config.toml
arch = "rcan"
scale = 2
kernel_size = 3
stem = "deep"
beta2 = 0.95
learning_rate = 0.0031
max_precond_dim = 512
merge_dims = false
adamw_lr_other_params = 0.0015
warmup_steps = 1960
Rows from block 11, named by matrix and row number. Rows with one number belong to one channel. Each number is 500 + 40 x the weight over the matrix's rms, rounded and kept within 0 to 999. All counts start at 0. Numbers have three digits each.
# convs0: first 3x3 conv (model.blocks.11.convs.0.weight, 96x96x3x3), inputs 55-65, a 3x3 kernel for each
# convs1: second 3x3 conv (model.blocks.11.convs.1.weight, 96x96x3x3, transposed), outputs 55-65, a 3x3 kernel for each
convs0.18:501473462506461503530534459480498463471502427442493544510463498493398512487488479501518529481520481489470541540516480527552495494438530479566503500531555515454468496516513480519547517504524499542558473500508490480536478441480471453574526493489496449506510485512542471510516478441546530539511522552
convs0.19:471486506588526492512550559542454486493481591523472481531476477473467498462481486493513449505538511482490536460556499522611506620503500549476412473490565526479475523482500484457524547546521474412483503500511445453529416453405493519529523481593481498488532536537502507502455508473513482495515574537
convs0.20:441529481503483510494504573494499498494445457450483478480512517500542509504476469498518511522569476555491469590504475542480524591497593608479470610516443459586458492547481515519490468490480411418443466517484416454458526475468517499492459446464483512498519493518520486482428482535486478437522480507
convs0.21:486435496492489484470537508519487463512529501479518505503528529494503515519510466520453494496489486504504517464447485510498532465518524457443544543464502453495514496536541491492469514490487450517523475477431460507529511470475499489559483458528585445493470519505489479470542550515529496521540565478
convs0.22:422501507441491526547453478458431417434437536468399461500528476538574589520457473499515556504507482491498508394482468580589512547553502532520479576552506588512425526520555510511518523488479532465434474456517488454510546520536521478462487554459511535508529476521567515479508475486524594426488484530
convs0.23:534467525431512563533511531477481528536508492494485500479530477493508521478517533575523469536500529516559496498516541507554496505506480526529486507528497501527490503597467521576479543495489498488515512482558504466484486449548490522516488455478470450523497392489475468459499516521544587465511487432
convs0.24:466512522476526567536510474541552513535522484494507502545526554524434522462492476492484512528524528443499461466477492542544518531501479547481504518511495523461502543525481479491446484491553501532510482476497499426508505528486500517514471454569518520498531467458498442428506537483529479534513488494
convs0.25:434507460478518541550485499485473454501566503499467504543482469522506472449536436542511529506519507475506460456500501554517506509506482457562517499558489464475497521484468544496510540505512511474478517453478494496518522541524462415526532526543465503521460443429460450498507492541514492515497488453
convs0.26:540523500488500490474463504477487451515520458451487542472501487506514486491437474485518496479491496516501534577554498569520493453483495517558494472524605538482482473480526509498499477537517439518475455524462484448522567506491524487482478458492490515545496496495504460475620555541513522477405454454
convs0.27:529523487474525506505514568557439471532489471480541481552499470498410496448471478474509497529530492535512547532531568549438522540492502456455501500499494509460554505527544550505528515473491445461503468445450424503504490497452507556502458480484538456537499538451445500492546550497532488462564537443
convs0.28:533528469578456534481570525533507524517541454537492435501463455416352500548495497478505538461522461495485458485489486512473470488489506459415512431461442474455505526530470520485517483507484530560519552641591569525503486465506549512558503492454527539514500491539498541475521554531515582536474501539
convs0.29:417450392484524447513492441517540477540428518532487519542429490562500483540534455515504510474502536493492512448486496448542506433506483514544464441480482596562550519496516489481475475481487488447441499467510478373457499521578548468488491521541487487541486443461484476491473460449480467505507503513
convs0.30:573536543512551507532538527377453517506555515442469485482464526539463526455440474474503479464483489503496520486551498532492494491535477484532491554540415514499503515477540467487550515520481515458466478457503491501504494523513457519443479444479554474481484485444473476529420499498563462458517514514
convs0.31:409470507447499511422521496502466466520519453483471491478471463436506565482507521543482532453486511471483514583524540508511521558501548513489514496525486500485512487519498502526476486498499459446484482485487492516486467509456503457563514519505463486519500470520519516503403522555467446462471498559
convs0.32:544512451518462510533508517496515538461467501472492489503514478409438465465465495508491508500499456424545462537459567490486509480498488491504521521494514461511521409470502460446660484472613503520510523537543501518490488462483529494525499523500472478475471537508513517513508504504494520505450521526
convs0.33:463494558555554506520551525566565500476553516496514473504518426495501465505481486548500503501510503490505513500521516482482467533544516487524474480454499459502507560497494569513486378449520558531494504524536451475511469494532500518550505470546492481489567448517495471496527463497481484498516485499
convs0.34:419462524443483508499495472616495433575414439488536528435511508455531497425402475495498484462495497487501444553600424532596450537460444373438514431537457377415491483478493501489562533520491511493496487442490577507475552569525496507524473436479524462427498470494476526521461478476526455444462425377
convs0.35:435472478501580532497529515484516522527532509520511558503479525510479492514457468504503525505408459467481489538500497496484504478540516506548529465457481493449506586439426495402430452478511523553526509481482519502550510451453465471494512535446500551504462480466510494494500490520497558528544545466
convs0.36:565471458522507506542531396539497574518523380425456493490456599482443499486507487480552523478508519486485506467511526469508486451447473509527473492531504399449475464522488492501493542478533470462471467483559513504502538504469469492527558454463519496535552508475523492548498531525554479441458527494
convs0.37:532535538599526515493490469482537517509564574488429541505445473542504507489555481463509531570472532450488511536537458560604547559529557475498499545491479522488495535488517526507518495502496497490442563548460524562504537496509517448523461525496535489499490491517493536487556536552455546456472478461
convs0.38:513504527421359499445481485435504516491449553520518512558545547556428510585528497542474486467490524529507468448507426479432527474449524505483524482502475529490540521531529469489503483517497492444477451459514481392547526542539488551496543517452494470485475488487485507517444435466512511408482555529
convs0.39:447545495491578487459529499527404480509485490449522516534489529553461511519411523479501520524480499536473486489519504465546503482513513548522477583517519515531463457528493445621488495540521468513466493491483546492484507496465503457479524485479562453455581432457563446455477471443480476503478542470
convs0.40:500508501436531467491433503535493610470600536443475476573452419508469444417432481484479508543530478473508493573535556477481549475519557422469493604511500632606507484511515522500492504528526516375440525427472500465461495465575497509559505484513523554520504492461542470495477461482464463492476450543
convs0.41:437507520460476454551444548493417519550604543485466485520476536499472481461518566527495565477492476480481575465504498503492450534518496520402537464439505474526478487535500507510495526505469530508472503497496470553496527537574486580484408526590512524474501486539546465511464496474518536517465364505
convs0.42:493530520537441539484517567471503418532504401446450455487545534458543530448525491500498514522517518501489510589565494582541511631599571459495476417547473513468466474503527460488506486472483524454491417414482471467444502481408527506476484457421464507486530512463495462552553524580511511463396387419
convs0.43:478496477488488482475534536510445522496488523541555531486448516508491483497506518509486511492487501491480506463572461574540449559484527511470506488482593443529597501529478480497504495556496498432441479504500486449520473527514484540504515461491517496535488500514502508468514435482531553422498442419
convs0.44:526493454501473523469531500488464529573523483446482490488459579452519522492507522534453537528469513479570525516539527493479465542517487537505488561437506505494496523524492577552527512478440475527489529470549504501470468506540453472499463493532475402413486449448449509531492499515473491491506463468
convs0.45:487493478417414416495476502511493519518496501493479453523527467542585482480463507508506524489432442559502448517501492481446458505475495462453490522467537470488513492506547502489474526558523517509525485535541510469516513498493518542475502517480493493500492504525529524540490509519512596543507570552
convs0.46:521428396505543492437453440489505488494510535523505532530498474507531473486482494510450508482528561483493574482520512576498412524537483504422396495530452389492492474472471536550475482514483485467529559553491465511519509533527480475453494543541489524420527551421498519413473467481497515443560468465
convs0.47:504505529517530540515500500502475432449495489502521532459525506503533542505499496505507495527536496497522505482448548496463517497470489466543448542494515485476557476495522518468519515487512514514464529535534509506483456464478531394479552447505498532480528678536446561549526495523519534445511557463
convs0.48:495508498459466393460497442470452531522515461499507486467483496490504468516458488506499507478489464475517498518486478503552505545496512449513455546475539480506468471542504473462490469477568504518499473548499534479478466473446500538498549496491509527511489484506505556514527516441552538492551486512
convs0.49:560585520531488449505517530527497474478521517456506491473484471483481512489521489531487486535503503504498487464459477476475467477466504514501455522546489601569476492437480506446526480463511467464433427489471414476475563581555533477545477527512519480475518531510510496449503505531469437516476503514
convs0.50:508500406513436504534568521478463508433558563467535523474499486490518530487457535511486505520502471459557487507509539465414488477487499494486522584467495551456501512506498470427532455449514445514489431462470424444502540546546421538558292547513518465519498511453499475484569480439487421472538557447
convs0.51:421568503509496472569461429503469409522470503598536553470514603477484549534582504502425531502530495476564507517521536530485512466528465528480496451506460544500519522472496483437489527548534528443504494482506455443509479551502503510506459492475559519462528480504513505560473504473504367476488541443
convs0.52:458482453507563511496501521529477456514485447457475463533512539464532518480495554484463516478424569494465518507511505497528525503507458513503461473517523528492478472467499495477532487467501502524523529477469504513453486503515456471489507519495466384517442376507468420564481453485519517509566474511
convs0.53:501494492502563506518519532451503504467569462433501452530461585547429531576476510558596539437599565443563481516535491546531497549465559578462517526536515519558485458489485510539506502508486477504523480453468544457518539472493531428525522506488474530498452523472515557485465535495470487504473560507
convs0.54:476531540494522429482533530439471516466475533455553531481493519455443493475513523504468497506552505488541490551583550512466526526503467446455413442414587475528566526523460487454431501542479532492537501509533446459475532574459575552506489457469481475507524486499506481500558514507529489510482535469
convs0.55:493484503516492544476549495523443519522531453474443538501493565541553540496505584424518488478575462502476553512462469497501521507497576493486513532511533486530504478468519470505514518503496512590533523556602524492476498449418643474529561501466541479496531538438487449518490487503543525582586556442
convs0.56:515512481515474492643573503520523468508497506454513546487506458494477510432421453546512535526481469508497534456482557478530515572507554578529515562449504558553470477512520485492489474515480489478514460494462418472487452488509450501501438479437535496501479509487514492498469457496450567528523523538
convs0.57:480491504529501423443508497557605435424466575422567626514528571493521456515533520480504545508466508514518525502523453431513452385399467536577564577566442523556463520494499458513493493543487462449513418458508475593479499523587461499509457559503526515452489481503434515545517536576539442487442468478
convs0.58:576551568538532587554505516526512578487497533473513484520481476560533484462577557452454525464472504524523446470524527514485534521471479459547478471507465545524497505502511457480525500491505504602521472527576453416557437499494462443451519500476462505499518487501526494494493437514529504522411477467
convs0.59:503481445533471420522426479493523550423500528518468579496512496571529522476455521458517545500459514479532494513520508520454549505471535573511466514542439591457499521494510509493477534462517525477463442467386382504557470514508527506516535534477542510550563499477507493558564500443462515533501473488
convs0.60:519472521534512486568535486471445568453558470419527500477559532429535529466439544507473499516503542488533535558496480486485455593537488483480509489530482505523489403549478357475361380480528488487533548515461501535475484537493535556480431471459469551487480464501477449490473542455364547467470522465
convs0.61:458525515455522515495533476459539519517537520557533523537493475492548513502533420561561481544510534502534520522500499513486513531520513487519489480507464494512495526517454531514483475508555513470498536501439488561554492494504464473512476574551514533538548476431501532480474483514514495469531518465
convs0.62:533465524509557536545558517503445559509510511440520418501520496474523482471423530520470518502501535500517475473540512486537482500599472489466546524512587497516464539510491529434518533523481505492525496450477487502410490454539563535498511601529495496528491528498524516453442486460475476463517519454
convs0.63:494508478593447494565501547494485533470516555513520495502525501442459569457460528528466531518448484461496535528611499473531527504474512509487508593416489577497518478489517544483450501527508535482473457483536462462511479495491430601604471544552482520534509463451460454507529516531433534539514563473
convs0.64:539534467566557474480419410427508606516396498462543466552580482496512466507440410510497528479490484496511513603593664501516540435464479488398519577479532623555527495463481463453458470461539438503496395466521420528595554456491392529495358518508513486589473514462495482525600537450473554515460451479
convs0.65:485489466568535515526503483487459498500481514513484511488539452542557490486509549561495443498674477468528502471473519475544512520516481546519466560511529465511501536549417502675568481516535492487521484493498471523499500492520491473487553490498511505494511491522475496493477495464529478482557542548
convs0.66:514452518523492468454510551452493467500477503494506583498501514449451552495583565514500496552498517529466472456510476535510497506478550528474440552494465554493519478514518563553504557494499501486530475492509477478490471557568475451517427466506528455471442481484464474477473556511542436501514453557
convs0.67:457494513498517534518466529572512491492511545503461472496456432495481469490480478465515467526539471504569488490481514455534466520487497452507487528517490449524487482549512484500534531466486511501501517487522500533525502499477464477474457500481531510460523562487483491523474555485480442478520450479
convs0.68:556532558548451514534483468549567513582531446575543510540459509524480458395443468508490520477460516482475522537465503554499493489482487494527475480502515445441513489488447516510514515462502536411430549428407528486434474520544550544569522519611449497494505509538487493503513462476482531506465598616
convs0.69:536483504448436503486433546545441514466477503522479459509491506496491458433484510504449514451517511512499456539593549541546466556530448489510491479476497529543498488520514475516503524479578525508476494534501484487473368441480577406479534444587493461532521528511520495527574503479484463480464473543
convs0.70:505553480542592580538452512497525460497453476575492463533564524553504450569490435513440526510492511477506479519487509509507515501518480460510469532495489541491496495539475490535542475491519444497503431529495485473464476542473467523476457460475487522505517470517519514522563580479535495472475470575
convs0.71:495395498452452541490556485482529488527458459476443529582522498500555523496468459557506516481486520503512528581579538507525530555484481496493507468486510473468486489463480478498513459485491453471488480464503524501500501535482516530459473473516468520506515557494525493486450527533476457505489505499
convs0.72:515484536469456537425557457526497503492486468507514558538490509485504491499497435508478550465487563492521456544480381447546540497424481521564524509568470462563468497498488525531539518487520489461500509431489534469480513475477534566464527555463517508446502547494471533475417492427496503524482491531
convs0.73:474525530472459450503502433634517477456395496504458422472487479557471550527501547457485545518480487494513522519541544503503589504540501527511491504528486467550459492506532508528496517533481512445488515455576545471523450492590451491431561475459542505570470490508481518495482449541500526458505556572
convs0.74:513472515502548563578514491525534512474501521498531461452523543523487450425491466454460523502543545480488463462512479572520529516494497527507491525513533511464538526525552505533461506494473484481486508447556532454450512504502520489512436500508525488504530516464497492516512515484503522526471412488
convs0.75:556479541531456534467494468459518532528512478557508536499427531439457459451551494487535489519482509460534479504413500561454432549520515516507522458433468483441485540496474494523478500508504492476500481436478483433473509512524516561474523512476499491505490498487466529466424491486486519532472511547
convs0.76:521536432467509456522512515532443572542449572475508572502514494462498538474529509458495485531478474488509482502557554502505581433602512479522471499532571485459563511485542500512524468541500511472501496482494513444514493442516485470504517492470544519519471487518502475465523473494517467428533512487
convs0.77:485485496491479433515485525516438490489448567479447486507529475478518509463496519471492521545482525494506502541493437486581511493541624576543522561515473540563496486436524480468516523517535485494514489499509478525471492533511454541543512453525515503478510563516528493492521555483508464499534507540
convs0.78:532560460430444425538510530436548512523483526479484523504517425542491483486460480474548517441483434542443538461461385498491468550490521563458545503507496429659453483499511519495510469477479482517491510486494519490452512560532532496514554466496539480455550492521501479476505458535474491516431521482
convs0.79:568533538510486454501513426523521530429493563466508538517546523523484527486511439502491510485496525491517506581572553459470430462464412498501448540484477519488485510476456497507466449508499547449423407530565413465463428405527496498482429454455500501503480515472505543515508491506483492460515527420
convs0.80:493476496450473538507516463494532546506524545531515584504541568464535545497529574497492494466483494498528538510510554587506558615450515576455528482578519485466432494512475490479492543472501481466495519533466453522562532449486543525433422527481514543514534433519500498521493453444526476474571511433
convs0.81:443462439521549448496524488525446499439511502555563456516488465476471509478470501501562522522512489565527533525481477387464530485471580485422533445503498455513534468507530510500506540538529482488579466429540674528483518436469496498553485485517476515522496516501495523498520520439517487485499504521
convs0.82:437493472469438479435441510463509522464530505557516498451450531540456562596507550483519534503484488533524487515437431472509520524480555402508547466515535493532487468472539469514489472498504534524486481449449504489550563537516476539512528459492450541546470484475541501470560447366506555543488552527
convs0.83:431531545511487522522523428503549509467490437503479554459456620390540491438479494505443499452458498478548488599510576540568497490558484553501536580491473513575488517484521508497523498479488505449516521442509431460481452430462510495420552476510492532522502465526493488499455527503502519517489497445
convs1.18:479489455473435508518534438488546528535561513448509491505526514515573481585522523541506489484481500487465521455488545509464482503494521507574464535519492473463517511543532543492511517516539546482477492552511470483509480446457462441472494506448499557555568479436515532519451488488493534537515524519
convs1.19:482546566550498501548420415550494490465477471502459532513510450536456540450508522554525533505503492507512513489406500481503484471526411527522526488489492469516492530488526480500470497495515518523456498526555506470418492558561520442528520554426499509570541471496524531457493506481476545527544475378
convs1.20:440486529471554500446514515515512493548564498513523481522518508509449499522478512550480531510523476514485496493495503515536505558509443601489538504501469503475410516510486565507506481484504488478482463431533512539531534515517465472457538506508538518499488498496499500535462533463549540515457498516
convs1.21:518473487435430459505451507491544619489496504502428449588469491490547490501459474455571508515502504512519506523541502435506511506481481515525515459456522523503531453512490509533530511471478450480541534507502487495507491538517472494491488479517463498565530555537514520558475520487476473497472479490
convs1.22:456477522465457540485473527488456499469480532469509511451496496498509469552497511489491539502464481506511502603540460571573524467476514546470512513423515546487442484494537464516525484491502516474494484471487485465460488571542518501484536498497500488537426492476520513516571465436574516480510533487
convs1.23:463496464495437465491536490532489546541462516508497498482494524447477531502488533502518473537503519518521517534572554540596540539610486495430509515413508500488503507475481516576440488500492529526548398492523482556575505558530477537505500504463519515507484468513490454475505521553502543497467598505
convs1.24:522518490483503479501547499504520523471477480489495500525542531516443522502473477474509472545508550508450506557526592516492445486505506586540539516525454506485527551550495482534595540507442417507508531508500508450477554555510473501530591500441574521460512522537440465479458497466505468465452449521
convs1.25:467444463467459458506519540464518452525484510486538457496430456491509520454490438519494493505524496473542502493489477550565525464515549443474540568483505499469493517490420494500480519496459535491460557528526536571486500455430516507472451499479415492551540517505489454495561501495521524483486470543
convs1.26:512551512537497436532537516482451533481483481578483468433539532520482517528531511507497545523509533493517517535489467512515481471488439461477453472469478483465538490473531491451558506533536534498466504486500466416531455461493479536527628626529502493527470494505502541502535477516547461530460518526
convs1.27:613574485610540508538487510488512525540513478521454491554505486487500510445481488520465487459485545512502508515608591540535510485539477577440424529475478565452495487469504497464481495529499464566540513428482485453484523372509518492499486532508488472490493483510526518461449494419442533542481536523
convs1.28:440534500477443485480469477506486508478544507542464449508532497525481509531529541522522519535516497550511514491574514434462559493482471540494566495546491529561557514501507504452525532511504366446297372539376389304412588503541556494543552526533535519472556468494500538538478466507477528463487487435
convs1.29:475476459478494534459543475488517482500525485457441422501515509500507499504532535497531540515481520510511509481491522486421519515543531508497438552509501586546473507488516530516486495507495489563440450516497529424433490485519505503569495534532486511490549506513489573493498489542459514506515458462
convs1.30:505457483516508462510470467503506519486456493508505447471436481486512460523505511514479488502555466551495501451498494491549525480516518487505486524481514494490485550509541518471541504599511544517435581454455591437476507612541473504519498563453501509473563480481517521483565582506544484539541493497
convs1.31:487539485459492534464523549540545541571470511520531499519513486494477551545496564526479523507493488506517477529501538497505467494435453407486480532479498438531468503494520515493483528497497466480429504514476492503510498478516490571501541514478500479516476502479502546476383550515492546488422524517
convs1.32:549561497552532520526505497513456510488455444512497520391442508430422459472450447505529520454481503544530509513510520539598563466539546501504553459533465487536528521566548524511537505520514479533520503526538528483499447565522519504495499496477494507525458433521498506500530470482493470518502513432
convs1.33:479449447486474519454464515562517504480536546479442422460485444572501499532584564516551474498484494488498486495476506529510485510543482533523519490533509531494455534511524511514432448496496489557513486482530503441490495506495479478467515431474530520569531553481472502493499554501478512479496534466
convs1.34:496468397493536450483419480455417501496585582433482520527497509509435487542549582490529543508495541523468503423505407538585484575551494475483415470482461427413487465532520544501494531489471519533556535547565523556485603453473498537402541479605550538483545592496546544480582510566479474484478453460
convs1.35:488509506489443498527438485501428452481548559498505510517549548482534480483528531511502539444514505513543516531549543470544514579472471485522486495494558484522496461476524463462446498493538453526571479506571517492481545481456481494558502444502468443475486491534525551489472386466536483504446485504
convs1.36:535441514408537497511540467525464445480443484430449453503512490498493478482538529495432511477503503504540509532536464442481536557526515464536474480497584503549483480436515496535540509544479529446469440472499455506460544523519522585617540507540540474485445496482476514451447431499491469510439453551
convs1.37:490551525504481522535499519419505546459514519494496487525513456531510499524511531514512536503517485481497521435452494472443506457420491530483438509512503516478539416473508549478540501515493531442482470567425576530540512526527543566509436487441448589453534469541553487489469505482469492479558458446
convs1.38:522518497516560535473515460524466495435528505377496503444529435491565431429449469545494508522453531523518448400491446450563512447433484492510500512515424477506489517480502494470521544540498436582564477506538464539533540513481450418463515466516506493512527488502556535511451489457531387468531484560
convs1.39:540481535534470483511470545418481482463519442503575503480517506561539468477477509508562515514564523486497558484421507572433482492437517521490464533492507555500458513469506616380526534450505550523444577448521553514465506514523483496523471503477438566445439617476426570487498504527487501561520489530
convs1.40:482506500474497458504501475506547572490415472476453472511482499537465468473497484484511528456453521508471489477463414520461438503482461518481466521563454496471547487506515516482514521500430545527502556524522492487549516412558534490500555477511506512491504453496524502425519554509421549544505537510
convs1.41:531481557540619563544474578479534502475456487454448460508448405497546473571505603595524540458417520550514556519499539488555526475420478483568412507379502600573484518455507434541462558423568501533536558402489509499513585559494533516516525508500545477503509555530488511496467543429573471595461549455
convs1.42:491479522448493476439513519537520483585471433539506460577505562526526519538464496482458476456462480459483506512507543550534477578506514460499474386470554485574469494470529488500551475501504543474549449579499488505546479440473507492440545488467478497484508460488432460489514550510497488484448484461
convs1.43:475478494513481485527494562457523504514556543549560516520505489471471528499490454526516494513506514511530517460519474491456526492436521516480497474511460492576555507501483501477554483528520481525488476447539583557455520470533483465497452506522485500482500524533504493496567562516512489472498522479
convs1.44:524484538489513489535514527521481467480525459500476511423483562474507522429532478520438526476555499497495470585530545547510487519485508517560522505557540486602490490450502492459481477502443502468549532533547520477528506522506528528541486496534475494447499477498491469519492523491504449513533490473
convs1.45:491482512497537513516474545499466486479494482471539527462533558469490500512446493568528522522495572504502485500521496513518469509470495520525507490492504494510478548502485482528529516509502470494528459455518448444463557490470464465526505487483519532512485489495530560488502513484494508477470393438
convs1.46:510513536533462460509520492509516501491498461522549545502486494542521561507495499489504495512540517487523492497467474515494495546563535509491493452464578492489497514517509542550513523481532504472484488461448441526455425452527538494575482460530519543528489507456557485548546512493425483551507515535
convs1.47:457466500500443466497466487478479537542518486528569516487441526450483539438490497495483511549585478476525516500546475525496504487560519521481475531499529489558547501506462509498515491506478523500472513477457563607542504485527472478505503523477503560522598555520458448516532481524531511456492535506
convs1.48:542483558542537519520446452485501529523578540516514529513539478524490473432532558460455481480502476485463488503515477498494498542581490510551520517481519524482476521450505457464424496506495485478491464444490493471470498488498478478542524562584481453470482462471501539462497515448502415514535502509
convs1.49:508519546520574607451474524439485586474497472506461485505506514476525537461451528534527543502539499519430493474448511498421460421468557533554506522532513462466512468507527480517498478504467574486502470493485487504436555515539504523502489480508475477532477529455477465464480437449507535484502493482
convs1.50:462515477516536472494522496461461580509487537527552462552452495454532564520482484521498539494552466516532469504508462514499494514468520509507476513443451566517570507468482541450526475473447505500470432521474516496472525456682495479606552541486456595481509520510500476507524507463474481520544488492
convs1.51:505493473518581546532476515436446475476491513581580491458546469518512543530504506509495466511470515458433538503492472483515529549563543579527507527480512590524536532520490467439474438516515455464464433541447455458460505510467555517592517514483499496462526477527498525529503455486514527504528506454
convs1.52:494461517523478550508549540505560505527548499547536513484455569514481519542467503515511461526527502484533491502467492473525500480517432527509500467559497500552503515534469512522506533534496491513522523521502489517545497476522526482462531499478566553478558535517491532448509521457479532527523517506
convs1.53:506534417450555476466547490485557492493467505508459551465574424498534533508493534555497507531488459543509459452464448543512524492459497466537487425517451500561468482483460491474493468512524455507481464514422493505510489493519483510515533482510530497487563433570509445504510430479533467502549491538
convs1.54:389528555445527551424519544504505526448497510466503575477505533472522536545557471464451481507446510469522499562512575510518507506460451457436470450453551499483546476493473507484491461489520592498498459505477518563411527588515601503503506495542466462453454430523481470531519448470473490481491502505
convs1.55:546462551483529463504517528411506511512527516489494543524466519440511427487482507530497531462513501497471504402512430538460476470491480471495509466471485515502513484489545508547561560499546526555516531455472541470517474491439559525447583527492540559518558537495530456512525560435534476523512526502
convs1.56:531502504443468528490498537504448516469574461501466538494509450497467496504488537456515510502475520508504517471507499483481511553467500528538520590567492531532466488484546439513509436514481498460496514498503435509531629509505469459540440480456515439485466523491481475521463418487535450517476489467
convs1.57:474524500470469504552515462452515536462475535542496487485471506562532465512520507510545548547483525469526526463494527508424460515482527513473500520466451533436475548475495555531534496521537582454418485486476468495533510540561501510543464542537560505529508545487533532518445454498450474460451507487
convs1.58:530445436533504494547556563523540457459494522530486546529478489562519510497437474481498520448423515461460477480517479548553446510516518454497541395419538432451450513557532473477507477473502618502479628432550468657626467541489422459518490448482454479505433515522465375458539477546495400457524530524
convs1.59:518487484586520449575513500451486548391558484453500538509534499483445453457524496512491467511527495493465531466569544502560540523553490537610469493493524533453485497502477527457469454521477430494532549575523496492469559453449542433461431515560492519505543487511448505501608463520428535548586447516
convs1.60:506511549465516471490558478572536529529443562539550482480483517490488494486449501498538482538517469512457534536484501507512488557468468482494472506509513561538551584449525652440534526454537521505515555454472517537501500479537473467470493537403577599495471604544465501537522493516530497549497540533
convs1.61:511582585562543569505506509463482527489467447469434470586497469506527511495524476533532482542520523485502535489481513504499493542528550500540493433519530544521489519503497470477503516511519444435472469528470472502488489474474475506527485491508492491487470444495524502510598509493476525531442453532
convs1.62:477501452460447431553483424550527486463387496376452597488471436502472497505481499472558508490444532501503485468498557522475456492426467522507383624514492537487530566531497521534494454471474478541554507599437473511487568501509473469424493472473529574529491514457508497429459483473525567554503524519
convs1.63:495479461556536448544499442458504481518518490487472534550521484462525603484504541518495569489467553509544518568520552514514516505532554492427584485480500543467535496468500553526536466494512530489570483420492445529441474522441582506422467551505491520530517516493466494513450517419453491529559551452
convs1.64:505456464443465401560494485463428545487452499459492494484438451498478575600499452514571539488450511532519511451434494505577469433567581537459500429478440490497492540525516410520470530539490535518458533530529511486502509546521588522584540485395554526487521490450501576537499498465529502533635530421
convs1.65:511558544564510433536558522481467449574555480497595579457498528542457494601501473509503559540527484529539474494490494469527537486499481468469528475421437556513489502499523546522583554540493497486501495495506473466507488457437500535547499517545548504517479498502558553508537502515562481440499519529
convs1.66:510538490476505506471509457464533504504487510475461589476494527480573458461477449476501512506510529483549481478528484510509451457529528549499478514536441583582468491528458505532422423522447505515514450526453534446522505521464481511521481453576516574532527535521500533529507505463504499469483471464
convs1.67:466471505517489490443517561514500531490469491469446504484493462504486483509528458455487457490489478487499477568583491547548532535493507465515507526480537540485448459496468553484497518491486492511573496522483486494489528391465550483486431472494515487436468501486510467484460510472496505509495457584
convs1.68:482521536531480513470472530510488487518568452508496517528556511528517522525475455512515484519527469498518479493492514528550477516572476563521460541538538517473542504513471579535480503488492496384659570378497455456604510508412494564439548485460520526421523566458471528464475449551494498541550482519
convs1.69:473498482533488484523512466530510522506472499470439521523394552539518512497497499477495473487517438570507492548557511531550549450435526486562499435569479499408427442519515566468514469522458503577465460540481478471493481464575398440362460457534425559432524529474492477518501502467542436435502490488
convs1.70:499552505485458522492442536564546539541554497530450502514556476492515494479488495473521478483502523527561479538491536521472526507481505441476519426484460484502446499479485447464511528531465558591515548595470474565547501486543488457530470564516541486483497510487534503475522412512526482466499411494
convs1.71:529477484448538488430531546432447474507508456532495501496506473493465494481443491486470468522487448504491528543519497530451504532509513465506473452423441495504443442478478522528470499497515446480467511480380500486451496472493432546590516626520485525463524531470485452539463465552492459551439508510
convs1.72:529449546475483487517538508453493525535501525536501472528444483517511514485496534531473506488532531503524541490473458491452477493546430555498490535469442519505533524479504458503506522550536517513480523598490543472492490461512559437557609472534549475519502447535569522488450541407487421462504531532
convs1.73:500538550480543559438471479466516526497470492450578462498450522497465491480444544503522501529549480462459495525507506489451469541499471416491590484528508459468461472487503450500507453502483515413414463540396446574483516473501513471495478518471489478525416523485492448445418503532474518521427501497
convs1.74:535553525494509504499488533481516478494529537528512525539531487521524482516524575533557509453470473514530531526503522465548522540552532553555513527481449466477479505455504587527481428492570526576527419489488524493528511513502460509510522490505536563450394517535528513489507530468479448463499522498
convs1.75:530441515501491494503502481462477535472462469490469530472458456510509449499561496465481519465492466495481493520441402581635519484511483432509510446460514469526503515497552464456510500458486480480510488553539493493552482488429552492523509496436542527478451457474449447440448465542530519499513522512
convs1.76:499477469471510454495503460523478490522437468464450511512526501502567505551501500479498499526486484474556454444565518433572503520554457499513441459535486502600512503503501571524503552475497485471533486424467408498532497476512465497531494411505542485515492526484502494528589422493514523588510491588
convs1.77:483525464550508500548507437512535527517540521528526520517484517493474447493464458523515516454535463530505495474508435477467508579464463521432523511560488481507448491486512531507508510495504489536546478495511540458485456540455478531483469472508485498483538487483520509517472564549507525569477468502
convs1.78:459489451531494500497509481471532504455507471494448528508533487515491512544540498500549462524522510495438559434463389507515474561548489605374561487547500376504489513548507492536514518488500521479479508508505509484470527542431481465532517456489562510511505520472558507498512474543504561516461500485
convs1.79:506524497530483453439415485530509460520513547525506492586511570496551520512495534463433512525528510510542532599550547482541501419371466453427537504451488475480481455482481504537504553491506477479501516456538548408475490557507499548443525536527515461459541524501547516509560513470512516519459503480
convs1.80:510548499507501512503473465523525534538521545491572541515458454510464516512488482469474513511493510518490509533452426485463441504485438497516502501476418516455490515481516495483499473531504444463423460522469467475443495553504550533563529540568486516511522521488494473514464530443540525441563534477
convs1.81:497539523525560506547504475511526489419496500521494567506487525525582528448482523496499512479476505471473490542518502486548492484537460499550513494544467496473486518482512427475467477508502432440561459479570434481457644565414415509474457472540532492517501512496489545498461444549472461441547417443
convs1.82:477467514513550517491513575499510456494452473448488601428463435522485477473507483541504513497466510537498502472483441438516544542529457513504490525473520515528500499535518526423476526482495468552490559487500486452465524540510487560550550499481517533500514501464478491521454456515473524446608554466
convs1.83:551458471501441452525465529485487432472456622460461592525487518462496508457494489509496515517504497509530578529527541507477447531462417516448533494510476525588506590499462520497496480490552571563549598625523522531518478503471500432553513481508502527489488489517489423473528452447476480451539518473